Weights of a small masked image model.
Model: 32-pixel images, encoder width 128, decoder layers 4.
Rows from block 0 of the decoder of a small masked image model, named by matrix and row number. Rows with one number belong to one neuron. Each number is 500 + 25 x the weight over its row's rms, rounded and kept within 0 to 999. All counts start at 0. Numbers have three digits each.
After each neuron's rows are labels from the 100 images, of 14976, where the neuron reaches its highest value: "place" is the part of the image that holds the peak. Only what is clearly more common there than usual is listed. The data: gratings and oriented noise at many angles and scales.
# fc1: MLP up (decoder.0.mlp.fc1.weight, 512x128), inputs 0-127
# fc2: MLP down (decoder.0.mlp.fc2.weight, 128x512, transposed), outputs 0-127

fc1.62:454550494504516495516500512500490535477490488529539496484502499492527463522484511487407550490522437459495464483498500515506522504495488492472468480509482469474524465468479512484507466488499483501498492497497489494470452492509496501474512527514509484493468505506485478525506523503458502544501497501490512498502481465520503448481514540481478473499449475453481468476501473423462513490479
fc2.62:420562471489502483486477477510499515502466498487495499459476488523499520503531504533495481512514404512457516560512521476476543474487469504507474463504530520482504464524505485533485469506548465495528487501509528477468547475512488484487489513489499504458492501499515487522500500523505524513506515479469465503489507495476496482506497498507507465434488533519501510471527481501543507473489
place: middle left; top left

fc1.418:496512490477500528483484478485504512500465557479496467546516492530491483504506477507540466448486504507483498474520519476557479454496485479515500463485513481472488549521539500484472466504485479432469479470487487491474483482456517489533508480517489509522514516489523525491486493507500526474589472532542516507519509495487496490484469460512487498473476476499477487483491495544478457460506
fc2.418:489507504524496489505518479503545543481490492514505506505496500475493505507481510485475479492499507517524523492500493491488481466526513501514469477465468510506509492510513521537500511520521507408442487519475463516487489469481528500478488464500496500484503523505498496510522525482508493509610500506534557486490477491541526479449527542515518542497462525494490533506495501486563523455482
place: middle right; top right

fc1.266:494480520550525485480464473509528508464510487539465506499565477486481475520522517552527506506512500498464517540538535515486501513508488453481499509478502490504483432453511477498507499516553489484473499487490467465482438484497505536545497496495559488494498477489540493506500516470488475481488513488540491499495463499492483528508490462550522487480545497516487490495450502527496482480474
fc2.266:496490444444405490536503508558521480531495494504523483497471494497528508499468500506481521455491494519559506462478452476486506469508472524505514496513483488478536523544528551515477499537483526487502490507527492496524434499490492517493503515507488490484518510484508491500517494517489496496499499507527522512515502529528460517475509546514467544541516472509490476482525468491480530479536
place: top right

fc1.246:505468497535461483443453517512486533530478493469532523505511511546495498550522505514491509563503473519468515512476471473475470499507451493480464486507517481477481496568483493498513470517467495508519483490506526505491492472536490503520492510506453507509504495488548508532484480525490496477503487514477501491498499476488488521489434478503455520505486474482468472467475448451475485452482
fc2.246:501444500494486501478530515490534492533512492513510499509566510516513502514531467517514468524486509578477515557503470441498448497535473484499491483508483542538501476488487480495559491535504473499483523515519512564523488520484507512480480500543521518479506499536500525513493511484496486496506477513493517485494528486493508540473501519475496500506435521505511518541496481471443497468483
place: bottom centre; bottom left

fc1.341:567559569562528516491463476493507529504533492537490499504538491505485480499554504489530509466517463442466507515527519512517468525458475471523516495479470487491462479493481486492550484490493493493482493481470472497486491484486485549551471488537545476521473474463530480517476494469532498508489510521512520496514491518503520506481510517500492503476486480466472487473493486508480493485499
fc2.341:539440461469465499582530560537533510495537524511498509508455478491496475529474527514515525479492431506502505452420443473453482456498505498474513502521521538503517510536485509551502530526505506500518535475496491502514480492482487497509506502523469523509518526515534490504493505491498511507489498516467509473501530484496485492500461494513510512510505497496518513489516532501490501491483
place: top left

fc1.156:424500492476497494506488427504520524505503541471533505535512510516560483491482517490463510491493527446516522462493486508498508463503458479492497489487486461478544532519537517496480480526491503514512478500509495517484468492472503534498500556524493512503481516418511460478492529494493502526511493516514461503516509512510485489493486474520464514531485467479467467472491484500466457479461
fc2.156:434591553516504492490495543509470454479492512506513502461494465450456513505512501480522514514505538457494504489513532531488474517509482498504517497480529497519460465502497489481468488502522494495484513472492498466556487505514484488527528502520492503505489490522516503498514494509499517518498510412515524483501456486514469482521486483513526443504496552527493513526514500494549502500476
place: bottom centre; bottom left

fc1.4:507489503462510494518489526479470475468475467532480469535492518501472485467514528504501513512472488486492498484488489495514515473484485534481504483490498480468481463499524511477459471490460482570510449525519527503484494516514485499512512463468454461459494450535525511488480487486532495488458602484491518507506507529490487487462485493478483445499441490492482484499507483478472504491491
fc2.4:491497533481511500516520490510540510530523498488492505537497507498528523509507502536495503524512499511499483482515490490492505499503524499549496466515517535514515508511529473498484516521473489541505441496491510490503547448496497512470491536481486496537495509509489498512499511486499496475481577589453525512557532508529509502544551502546558539511486520502481522520501536541541472512493
place: bottom centre; centre

fc1.309:524501493488506548524496487484519535489500512475504481481510489504492490512485516482517502489532637466530458468490500487492483470464469460518525475513500488469473513531511490473494476530502477502505489497492494516494504504461501496473493499516532488514506535496517482518504534470503526537495488501476485499495504511481490511473453429463473523490466474514484477481464481543485446486502
fc2.309:485446427479532501507513494499522503497489491514503498477495494512483494510527512483462482490495605509532559535496548511520506517518513494515507433500512488532519474487518527532517519529564492499509442469502486500521480457516523508511536506492498496504495498461543496502500509497504490516488478471510486522529456499526502505490509531528502480509502534497502542510522482541539516504490
place: bottom centre

fc1.295:500505515509520496514501559492521450454496474546503496495501504489460484508502471541482531555510497499489504514504519505490485486490489543483492501505492475483482471499488517490481501488467491436532504511504518497495523516584504512481509454470456506469501467541491500497458472519476514500400474475473522484502470491515495514472491479488469453523465489501469481488512505480482528486505
fc2.295:493517489505525490505530480501488534487515497497509507506500508511493510503493497483472535505511510529498493525478494507470478496500482491495502484480532490538484491474481471461463464522512468411530459466448462488473479496520516490498505509505519508508509487516510495497509504506495516518380467517493531494495482474521500483464509495485538501482500474484495501525499475494615498494496
place: bottom left

fc1.162:496501503519506495491480560481486473483509484519476514507494490507467482503521464531483519536493496494492493503488494503489472505481495521469524497530479486505478486503488481506503495484467484476512505487537542542491508492557483509499494439461510478480495476501499526495492483484522512506642495525460570521535517503519499524464504471488474469542479487478472477496476478497497504493501
fc2.162:493499519494501443491489481494480493488514509533493510494489498504507509489471483487473539494507514536544487520500511504456520498512486488494499489485536474533519497477491494470456505516504481460448457430458459487474459497473509487525505504509491507501493500510493491502504478510498512495616533533535475468466457480486494490489490527510470501511513522476491512508503492517587519525496
place: bottom centre

fc1.493:594521446557548523505466466486488552502495473513522509488530510490482484512525485481484515482528525540451416478529540514505504504473497496515507483472499483478502482512465477469579475500488458503493493504504479496502474502501477505490489504492528475509487501455490492510522548485491487491498495497492510498484497500460498505486477509482482528505492478520487469467457478477489479494508
fc2.493:535481579498465475454550532521508494501491494509522519480526513504503506505524483501490491494494540532513593579506511445488498488549494494507477462523536562471494511494505502521486511502541490502544513466488504445535503511493511531507523519488514496524527479473509512486494498514495505521506490467515483516509481497502504500506515509533485451523518514502500495536510490517525533509520
place: middle left

fc1.368:495489495487516493510503561500513452470475475545506479510508505485455488497495484521478541530496495503509500501496514497507513491501490537474473504497503485483495478510508509493490486494479484391482440450499522495478510513559500498481488461460444494496503452543491500494478490502522514493570468527477522506527495505511489501446496489474479467529459475483472484479521493493473516484507
fc2.368:490512536479535500494520497515512522473497501515490507490463501500481502502485511494479533490508502516480517514470481508481496487497501473500487490510489486529486484489489484499487473520529487369527475538484485499477483481521506499493518502498486511522506499517519503495507525508489514522594474467496557499497478496522518484458508511510544510482500488497475511518525502498619495474501
place: centre; bottom centre

fc1.243:499504499492507495522478552483494476504510516571519491490524509501469503490497515515462537491511499497494489497502489508524485481499476502508478495488480469484490482485477491470513475469469484406569505488518547523478488469546493533514502469497500495501493459496473525501461507507514484487457434508440503498535504502508486530472531494475488455539466478486475462488484493452475523492495
fc2.243:493504471512516475487545478494492493503494497499506502495502516513519504489537473506510482495498500519470510509485494510490474508513521501509494466524485502529500524509519477484495486530550474391548494512488470498487490501481488513496472467493497499499515514517457512504521502501496496523437432525534559519498479510534544505458481517529505534525516506518492549486502457522591488486520
place: middle left; bottom left

fc1.275:643511544516525535549504505503503495471476512467494517497489487486495466523478510491504503503496427438495484462490482531496447473516461462486485472486491475482473508483481506506464474484498499493510500489491498501496492500475503496464504509522498499498489528520493470510481510478496532537507486491486479504486480521504486461459503474490483507494462484484479483487500480537490480466510
fc2.275:576390510466505499478483490453492489483482493508510493486486494496504499499504527459491495491510427494476521556504548532556529502505470503520495461514527535503508485499505507552527500564552512498515483479481502524504500485502519507489520522498515488501516499491517501472497503495488503499502484483505523514509465499480504517510518513531504508512512580505495517501507493511548526493509
place: top right

fc1.274:490503500486493525495481477499502510477477570475511445480479519500483473520517521489537483445486502507485493493482490495512502455534463482511489490497498467481498511535510479487441492463486482492485504472509484519484507487433508481505493497519466491479507495509532511507476529498527530497587458498508462497482496524503502476478524441513479499497452489498476483474465473516478446445474
fc2.274:493494507525497496475464512492535455458488496504494521520521500478494489528543497507527494495519498509509509468513482503560480506529517486511510457508503526509509498539526557506524530549514524477518472581492506506544488492466502509514496502507492490504521532505524509482480508467523502517582543495542521486490451492512476524515503500507552551513461498516504536530514544515519513467497
place: centre; bottom right

fc1.276:502521498485532494514490554512492480481498536545509491525508491517475535523491497504457537515483499488486484514505519509559536480493483489484445514514505484465482496478484519505464479483474488471452453473502537512493475484525543518484494473473497527500520483525488540490476474513515533542558466456458475466475477454474484472458499534480481469499472480510468484494510489478476476462491
fc2.276:493498512501521506494547484499560476488474525517509500473544503507525508510520451517518491504501499512505514473482477505496489533522511519499523540524521484514512531516504502520525508541530503491493497515482489518550460499518487509518531442511498523497507534522480458492500496516503500517557456431508457438429433512519514512482498500555529512496541483523518501475515505492519520484506
place: top centre

fc1.503:437455475470492488494488513476531481507459491512516497512550511554475494498510488534509508545474588479502506502507518504537496493521476550513517483504505465469549529517536545498520470494477493499498493509486498494478532510542503520487528504463445523473502430516507506513474481498503519504500506495518519500504517509504509519485520509498477515527514465518466469482535480510451547498506
fc2.503:613535492516471505530477474527515514505478519498500508484505491509517506508472505499524486518501366584479495538515504484512506491525490482491510478466508478466490501522543501510519476517490503501492517492501527500535483491469510501491519522528488490487501522507519519494490498499493483479497506500510501523511514513520488464498455520486475513493502476501487464482506467488461511454501
place: middle left; middle right

fc1.209:508518487504538532494514490528438498501502486499454455503481515509487510494530536534518478481476506479493470473514502495523501486484466507515521474500489483470505482499498504495506489491494495469435495505438442450462492509525500533519489516517490469496497478464547540511488513516495520504479570496573544499474467530468521515504448476478497497504470476512469484468481486495477501494522
fc2.209:495487499508458536488517459540495509514499484517513502502509504479488509523466487444454486501508493501518501507483548505470491516480528499512528526473517583527525499477510503535506532463507562502461516489489406484507492479491467515508486518484513507517524514512513491490512492504496514529499545479510511516477487490508496515502505521518538538504502516464496551528477584507502517525535
place: middle right; top right

fc1.80:501502507496499495504495517488505464468482440512465479515503504493438485504517505523484530552498499502509501511491488498484502516494485543473507508512493483474491469492504516483513486490479485590548523489492531531504532504546506503503490471454449506485481425548490503502473480511520492486403471495465499479484489503506478506462505490476488474502491485506482476487515489443479521490503
fc2.80:498488526503485495515526492495484497469494497502502505476483506499498513501484522455477513513518508531478528495504492490457498477497505479509499462468513539516473492493485481467469485529480513575459476514457485504495501478537535477489503508515515513503533517515508528495502485476511516503370527492517526492472495476516526466483493515496526483493497519493498510533505507535602467495485
place: top centre

fc1.249:498507496497514525485476499464532491503499474526506503502487482503501488492498511528516513519472502493510506495516500504507467476485460486505481475500486481476488538514499532491495476505473495501456523585459447463477521497520506524495491474494483513500542508492487504507494490502489497489426562424544529492461459461461486481468453493480479505488490466474474476473536461544467481490485
fc2.249:502506510499506508496465513512529495495501503479485495512534493504496496512512473503488589519492503500493495487501496503525505511481527489523507507519492566549514482493485521525497519513508552453477510543455478520542444473500492487483514498523494493506486514484521518498467472478495509497504549433543546489457430507483486483505524511495557521510492509476505513526502572490495540484483
place: top right; bottom right

fc1.181:588511502523487482470484523503552485524478502502513497503527508524465517510492508534510505549474445568471518518510495470511497483517469550516536485515523470473556539513531531494530478493470487497495497496489501493489523497536527495489514507479431530505496453537532506501476478507489529471497508507509515497499521506494516523484507514496471517540516467523468481489527488503450528491512
fc2.181:330482500525457513492505494529510503494476518490496489491507497525523503511475514541503498514505546421478498450482475470481503492492524477497505499472489466498480489499526477489498469492477467499502515490490491502487525509464514473515500508533485503495486535511488492516522497496518508493502501497520501491501497503540485465484468514487469510470503471489487477488501475474482488473524
place: middle right

fc1.382:502501497494525510521494539487486457464472471523510474502508497502462483499496507522481558513504498497500488491498507506501493495525494541492496514508483487481486489491487488482505488484474505661542527498529549520507503507562517520497497463484457490483509475531490512516476507497505522496518497534467504490500491506505497511462524510490479452517470486475483480486515471457473511495509
fc2.382:494507504495527479522512489506508516483500518509491504502499498500499515513523487493494465491491509523510510507494488492474474480491517492510479474510506518510496502519484491462468487510509485656524540497474476513551460510525513472513519515488513506497483519508506485492512520495494498509511473506492473453484463493514535489472504500527545520480483539539492517534506508523602479474486
place: top centre

fc1.68:499522494523505515506481495521486513486493534493462472536489488483496479521479493518519476484513505507496488503492486504488498491507474440496520493526492482488466497574455524503509502529485490564474556463466465542486523495509507459497501507537508489493535505483524455499498509508536512540572424540521505489487488493515509510479491517459478510476491480429487477468489487514479494479515
fc2.68:505501521490503495478515492481487473514514475497504499473554493522524508535527519510496511492497502501518498523488526485500517485499529488482491449500492525485494513524499486481529518453490501548469444511561505499474556454475483542463481503477491489509491541471505475512518508476497501483520513509456529569574587528540479511511517479504480489499481456528504517500514517521505500514474
place: top right; middle right

fc1.118:504494504500504521510508472501509485448495471505494456505476499484524483481507475535539492437514502465497473467512483478499491469500483492539561498511509503482480511562548531520499488527483484480482497513481473515505504520480503486482534541542503449495537510451559456515483488508467487512488521513536501494482486519472554569506464487507504517530536486477487492483499496553484490488508
fc2.118:509508460490472474491489477480435470478482502517486500452441481512488508482483467504505488475500504500556527499507494498456490469469484477459465466490481438473472495438453454462512482507484500497514504489515501492478501465511482493484480465483508478468498504459476507497518525498500514501493491504500504502482493508492480470482482483473497476484481467449491482457489455423506465509472
place: bottom right

fc1.38:509513492497505525506500515470483487510483511541493510481531543483494482505533473535528533534488500485476488493495480493504489467517478498504492480478511474470510489491491478473516473484467484580556450492546517527476495490515474525514522456468511510513476417511509487485505461519477485510494600533472497503522503513507504511480498488498484461535499479454477472498495485518470520491494
fc2.38:491502482510493491521518470516516504494515500511525510529519505487516503551520508516485503489494504518503499489494484493480523478540490496501508456510524491519533503497480495478488509506508467558572434475473535538521491483531477506487505514493507500506511501475502487514493519484500494487532568613462480493528498515516497551522500485522550515462480533520498494514489520530556503507543
place: centre; bottom centre

fc1.402:499504501516500415497493545478498497555520490468534497472489526470542477523473522496500516495529496500481484502518516503471539484505480539502483494537536481473535488510517521493502468495490478497495501514507437545491502494558474514473476520468498481516485530488493497524552555510470517559498504511505505500491505536505520466501484485530479501515488470538476462465473482553467505493481
fc2.402:497510501481517559517493463511502471500474512513483496491494463515412497454490484499511521486504507496512520509501496486514491455488505511501514518468475478447477522497450544487503489480471495505506492503497515505468487481460490480490491455510483476497492471568461497509496542463492491512506492508481512464472543522517467528463482509487433481480506467459491465468548519447505502489494
place: bottom right; bottom left

fc1.237:507497488485508494525480525468502511474507448555519498491572492526487510496541494500453512484467506505485497482496500501535448484486483515492505488522511495487472482463448499482467483454494487433511493476493545512506493463547505512489521468507495457496531460476507497534478504480501500502537432500477507490491465465496485480461491502464484438513483467483494474493494487452489494493488
fc2.237:496521500510535490513512502516541482519480532463493504498470505506522501507566476522530462497514497508497522471496499541534509550515520512523493546563496534523514522511548512539509524519549489442521524529512475494544495511478488523483523507484495479504505553476519516521502498527512479494533456518540504490496518520555541525500477507552496497513543504514504521469492485501534524476465
place: middle right

fc1.256:501493501481519485517495546484482466475491478531486490506506487508455482490493526517460550533481496498510499500505489499520527514493487541495480507491494483476495487493478500486491480474475482470549502521502518495473496506560508516499490468480460482509518466520501527521482491504498510495369534472477531510492492493498481484457495518456468444519458488466472481480523489456471513481484
fc2.256:498514500488543491496535514514524511501495522512495501484480494479483499512518495495476508500521495508490494523492498493479500489506535496542502498527503554509478503523482466503486475507504503484540473497474492484506504460499492493480499466491497505505495505488493486521511517491493506521358494537478569511519535490541508511474521484538552524477509515532512527520510478527591468474493
place: top centre

fc1.119:510523490506510549527536473503493501476508471488498479563528470510539458485503516478520496486515508463515488459501494497553500486507483515503565489492540481485504506543574525504496491539473494501513487510516533534510500513470469491516496515480469486476482495466566450496532526472509519488504490509484475488492502509500526543510484538513507498577508481540500485489490509520475480507542
fc2.119:506501480525472463491464489494492519483529542500495499531499474500494497513473499516494491502479506501522480472512456494453502506476491493467448458478488479510484483496457470504490491458491477510512481501505514488535473473511456494480480463474473517529502540508478519488506491482492505515498481483435502491474545456480490441503448457444513490464433526455499521505502529460493490472461
place: bottom centre

fc1.311:617521509521505474503499466529499505478487485495531482468499491491543488529444538468463557489511449476501485468500483509463510465510475500465465470478486479485552468481506504502504481514497476508516479495513491493481447495487504493485475545519508491501486507493506465508495511473489527507503490474489470500491491482501522469490493525480468507512469481477474478480493469440465526483503
fc2.311:614481517465461506504480512536487508498496514499509482506501505495504508489514513507484517512505461524467523513475498491476547479508485468513483492489538499539487470489500487467473521478582489486518490466472502468507520497501503504496524506489514516527521501502532506505484507527494483524500515445514484538536486490518493498479529497469480451457475574485494496500510528466547514486463
place: top centre; top left

fc1.396:497505493493501548503467510463499519467461487543509495500544500518456492503543465489490486514505503502495512513516484490475422486479488483513485447517523482488451472496455536477477482506488488503508503505506517527476461503524496530514492436500488523508528483573519505523481502479494515504502493503489518497501484489493497517484459461500482517516503485556473467487517485542476463497584
fc2.396:498483522492502526503513516484455526498461486486494500554464505522482508484547548528513481462484498509523496514514484500504510494510508470519511511448508499500502517506508480477496520524500482492490538534551450497493506509514510433504502559476483457492535503509460488494481543554493488490497519529487440495526492560526491499496555435528505484556511474520505493516481515507500489489514
place: bottom left

fc1.310:639516498498550533543498486499465513483513493525517498490496478518528479521469497482452538467510579471490453456504502501500492487499469477480479498478489484476518493458488512496478494467490504499502490482509496494476455507477473504497503514520508476520487507494491502506487513503500525538497491487480475482514473483500502471473500503467486476518453493471483485484488475460488479469489
fc2.310:605457501483486483454448484514515508503479505476519507498491503504504499494517514490514503496500565506547567545488513533509515509496506501506516493506550477469500466530529514518505470543604489501490503486500499482524524487485519491493526503517496490509504496501533527485496530508489489491499506503515527508513490491490487504516485505510458500490522558479497523495524497510571498514492
place: middle left; centre

fc1.168:557503457465476492486468489510505515463483485498518502490492472485497468519478521485484495477533416596519485487494475480475498495499478452492475490448452506491477467469512459491521489472507497494495497497504481470481461487509535470510473499527474482494490472511525479483478489478492513481508508485506491509490488500491497475463483534488481491499477491453468467488488484461485477433474
fc2.168:530541517505548496496499455488502499510518489490529508492498515520509481491498464495461509486490453567533500609548568480533508526526502493505501451488516535501532497535507519541512517581547517491502487518495512494526442482500493525490494519517506497510518494494503516501507492480489497520501491506479479519502503504498503502511507531526532502546497516531498522523517475515520511520502
place: middle left

fc1.157:499487509493488462501514478476516520579513483529510514471541518484483511502491513445400530486494495509502507512520481508514505509496472559514506499529482484489513516497550490497453494520496499505497506507490470511484499525522483533480539589474507491480464501488485491534508510476488515525498499508485498499489495511521476498504554516480484504489485477527482487484521486420490547498514
fc2.157:500505498495510553499470474496476488469509467516513500449490504512488491497471482421534487534479501492496500486501492474501474455484475451474475476482468491477461495534472517498486509481491479494492480502500534527455496469497490540509469431538498532502529489487507491474522548496499506466494498495511508507498494454485516519482458459506481512479460494496497490485534462560495430486482
place: top right

fc1.453:397572496513527526499497467478480515489510482488509511498484493474515474503516479492480510470509401426490446476512505478518461469453484498502487484499474469468490506483504485471509453493469459503497484499503491488476488470488492490468490523517526488500474513494505486493518521487490485523503501492492504500500500509462492488499471492469480487510478472504484467470449475504470477499499
fc2.453:423595496513503503431449480494499501501488501495506509524503506476466512492479504463518520509498464495470522457503496553507514467492531486522516555505511518512492479490532500488463469458568459490499507467500495536483538527488495485500501492504483494496483477486521539488507513525484507496503521476501505487504503487500491500520487484503464526486538550482511497481500528512555466481486
place: top left; top centre

fc1.406:502496512497472506484492538486483488480499508507517470476539514552471472522563516535546546550514498499483508519490506491490487505471499496545483491504500492499492511477474506468535495520464490504508503476477521487484550511511510502525508452508498559491459410544545461469512492465511484533505495505472544506521508537509466464474486492470494497503506487514471479491468471484478530497510
fc2.406:508506470488495475467498472516514486502552476512512522463509494495514491481465489492488496572486497489476508516492498508491506526484454536501462510552466500487510487479474515477450516490473500501517489479505522468479431494484478537483503455534503532519499510479529543510531519452502509491499477470521530501484543469488529464494487512451509499423502486483478497517560502497505487538523
place: bottom right

fc1.165:505493504503505493462474516501497564536512503482485510493551503547463506493521492479506543519499500490495474489483518496491505521469478504539494502516479487482491468535485474472558480514487500482454488515452454451491507494519477486512499484524492483451453439465535490499506487481552463487492548506544556501489495492489542506482480533449495522491488472480473478472497473488486515504486
fc2.165:504497478500502477488514508489497491501456457507505512503459525490561499477474520513473482499497500487532465514492517491436517479502491465494489502479564534489520525518459527547522524523495549498493477504489454514499493481474491499501520487499475517491518526506523476489524474515499522511497528470483520492484524506475471484513517492545522464504557501532501521538503572557473493572484
place: middle left; bottom left

fc1.71:500513514488504527477495477501490533471499537506494470522521514506478462498537485508533480498497500499502483481503523488533491469510482462518512466493486469477476476528510511498496479518491477462487498463495544558520512515478527498512530484522498481506489486507560501486476464508495498525579401511463453470478488506475524518475476478496497505455469481528474478486498482513472444466502
fc2.71:498492541517507502510498507484529498491497492483487493482528493505500512524522471520485484498494506505523521471524493476536514503510542466464505501508491527488507502481486512507507522469497469445473498569532492550535496506506485504483539522494497490492495538471487522485476534482501501515614515492529531488493459504519479512488532503496572514493459481526499524508519556523549535461503
place: middle right; top right

fc1.36:499506523510494502495490551505493488488510470512506456484520504494473506496527525504478497537503506499483494500502500496519493494522490536499517499518477479487472489481498499480491485484487479647520538511532566547498507503551512506525531476476512477496487476495490526509445485482519499479429465457481507501497486509496506522468492477467483461522478493499482479490481481497487524485518
fc2.36:492503527518507484505492476518495524472495494483516507495484497502516508495503507463492488503501498537503495505481488472477496487499500480509471445465481529532525491495524497467487509497513502601427556550501474497508496485464489512498484516498492501488482496533510510519505517496493502517414545475530533516500488501511487498457504500475536544480444522510502533508479522482583516505497
place: middle left; top left

fc1.479:618542541548519540497487495498494526510522511466496506501499503510503468514482491497516509483506369459460484481496483482479451495479470467505492482477495482466459510525516484496475485503496486506502493515504508487487508490467487490503496509531517492500510532486530478509524512485499506513492483500477490491493495510490482492492468463489482496497470474499474477481479480530471473478478
fc2.479:539440486501500494479500505490518512482484484512507500498496497499493487501509517478484511505495403587443568569499503489511503474493441476504494482484520563515498462486500500534492496544558468504491511466489501508461507491486507501487512507498508487492495481506529487488503511501505502510501497483505508502502477488474491496505502520493491497504486590490498521498497475518539531484465
place: top left; top centre

fc1.478:400552492499523517541506491513474509467488473544528517479520495518517468516464542491440553490515472427489473460501486505465473503503475476478475498474494485484503452469476502492482483477502485502503490488504493493465470491520490488489501499507502477486493490531490487506494495494485530537497489503501482497501478482505501491468510502475470457516448493487465465478491466442482494463495
fc2.478:374569530505492498481499519500534520487476520490521504486524490517502517510531517511483506508500501530416544538505526488499499513520452481541500497520528555506498500520519512537451468543565474500501505476488505502476526501480501507503507517488513490496505496506535488494498496524499518518501498468507518498485494491500510505513490505495461487505516563500499476480499479518533506480501
place: bottom right

fc1.456:500501510488496504507501545511499475492475473527509485504505497498467492510538472541493518552504508501508490501513509504527497483497477544493525499515501472468499491505498520487490473496475475493490525466480535519473524492559505499519530466467494502504503456522493503479440469518520507511647445528499520501519524502507500520487495494473486470524500471494479476471494483485486546486516
fc2.456:488494521518499482513506499517502515472482498483506495461501496491502494502489495506494516516493498535465511517473497521471494474488526467515499433459507488550487483486490478462470485533520489480465479488513473493500495486487495490486492497500508509494485531500505508487509480505490491494642520524508535512504492506518475465469489502498562523481497506489496550532503508504604491490509
place: bottom right; middle right

fc1.409:503507495496502496510486534486476493481512470513523498470490477513503509512525464473502542531505498484493491484499484492548477491486481538477517490470505467480465466520494514485514490483387499500495510487474512503489518505524505560506524473457505498514518477479481532549440486537439484508498504508503519495493490532501491532481477493503482527570500473475469479485447476500477543482515
fc2.409:506521478515518511504512465488448483485482474511524486483489515485555502460529458527536493503483503488513502491490487470466528466548500507499512516465512451468568503508458517494472510451460488511527506496495516504480459454534455505519494465507495440470528473495467509513509520521495484486502477487515487515466525488453492515485520511495529495494527459510493483480552518544475489540488
place: bottom left

fc1.371:510499455414434509505521488541559534513507499518496514539530504501490490510538487495520462501504487499524452388426425439466476495483491474502514492489491489492504475509484499495539494504508494495493512506491478494502453505494518535517493514508527484502495465483531527494500479500498490481497508495509512502486507486489511488511470512502512499473525491525499495488483503504492497504505
fc2.371:508532547616575506487444478484485482517494497495492502503490502495521504501502493520486525487500492454494491593590571571536505530513518516473509487490508466500518496498498507525507502517497525496495503503491487508480460493507511490529499506507497489511512495498479506496501503504514500511498490508479477480494495507510482499512520517518509483503505498492501497514496533470472549504509
place: middle left; bottom left

fc1.69:491483489523482456485494526529495476465492490501492472468531499513464504492524572559544504581473492524492529509487528494474494478515489501495540514523498484490487482487493503515505492526487499502488483507488509476515506498556540507473531548534531469481469476517571485496496505439492496505487494473512491497486468514485477527499438438523500480516520497526483497499463492502484516487501
fc2.69:509504517478464530502494473529502468469551496459508494471496491504554502504497489433486499522488503506491506526501504506428472478521526519458432481485511463514532480467528472487486485486463505503484479494517509505456534477496503485484469515552489493489478515533516526528513517480512518479501512515535544495504529538499484497498464537513464497479504499429509491498483451457499505493475
place: bottom right; top right

fc1.65:497503511484514464467498504533479500499476545512436541485547509496476487502471514461421516499526502502490493504497511488523505516477494514499530514528504485491508478543506539512478496522522485502506494504504486478480487501493591538528511472495480484504503519448545442502485506498501502524501494493467506478494517539495438456512511445489492518467558472498493492484461491499492495490522
fc2.65:507506516502537507513503498481506497538490506506502508464506506500493513494482478538509507527500499491505500496504462467506472524461533505509486505496489456434489496455459500529524472476443445505504485500489522438500549525493484510508477464502505484532516521508478498500521464538512479503500493507494521462478482515473505463541487522505471433517513424510489446443517471492488493544497
place: top centre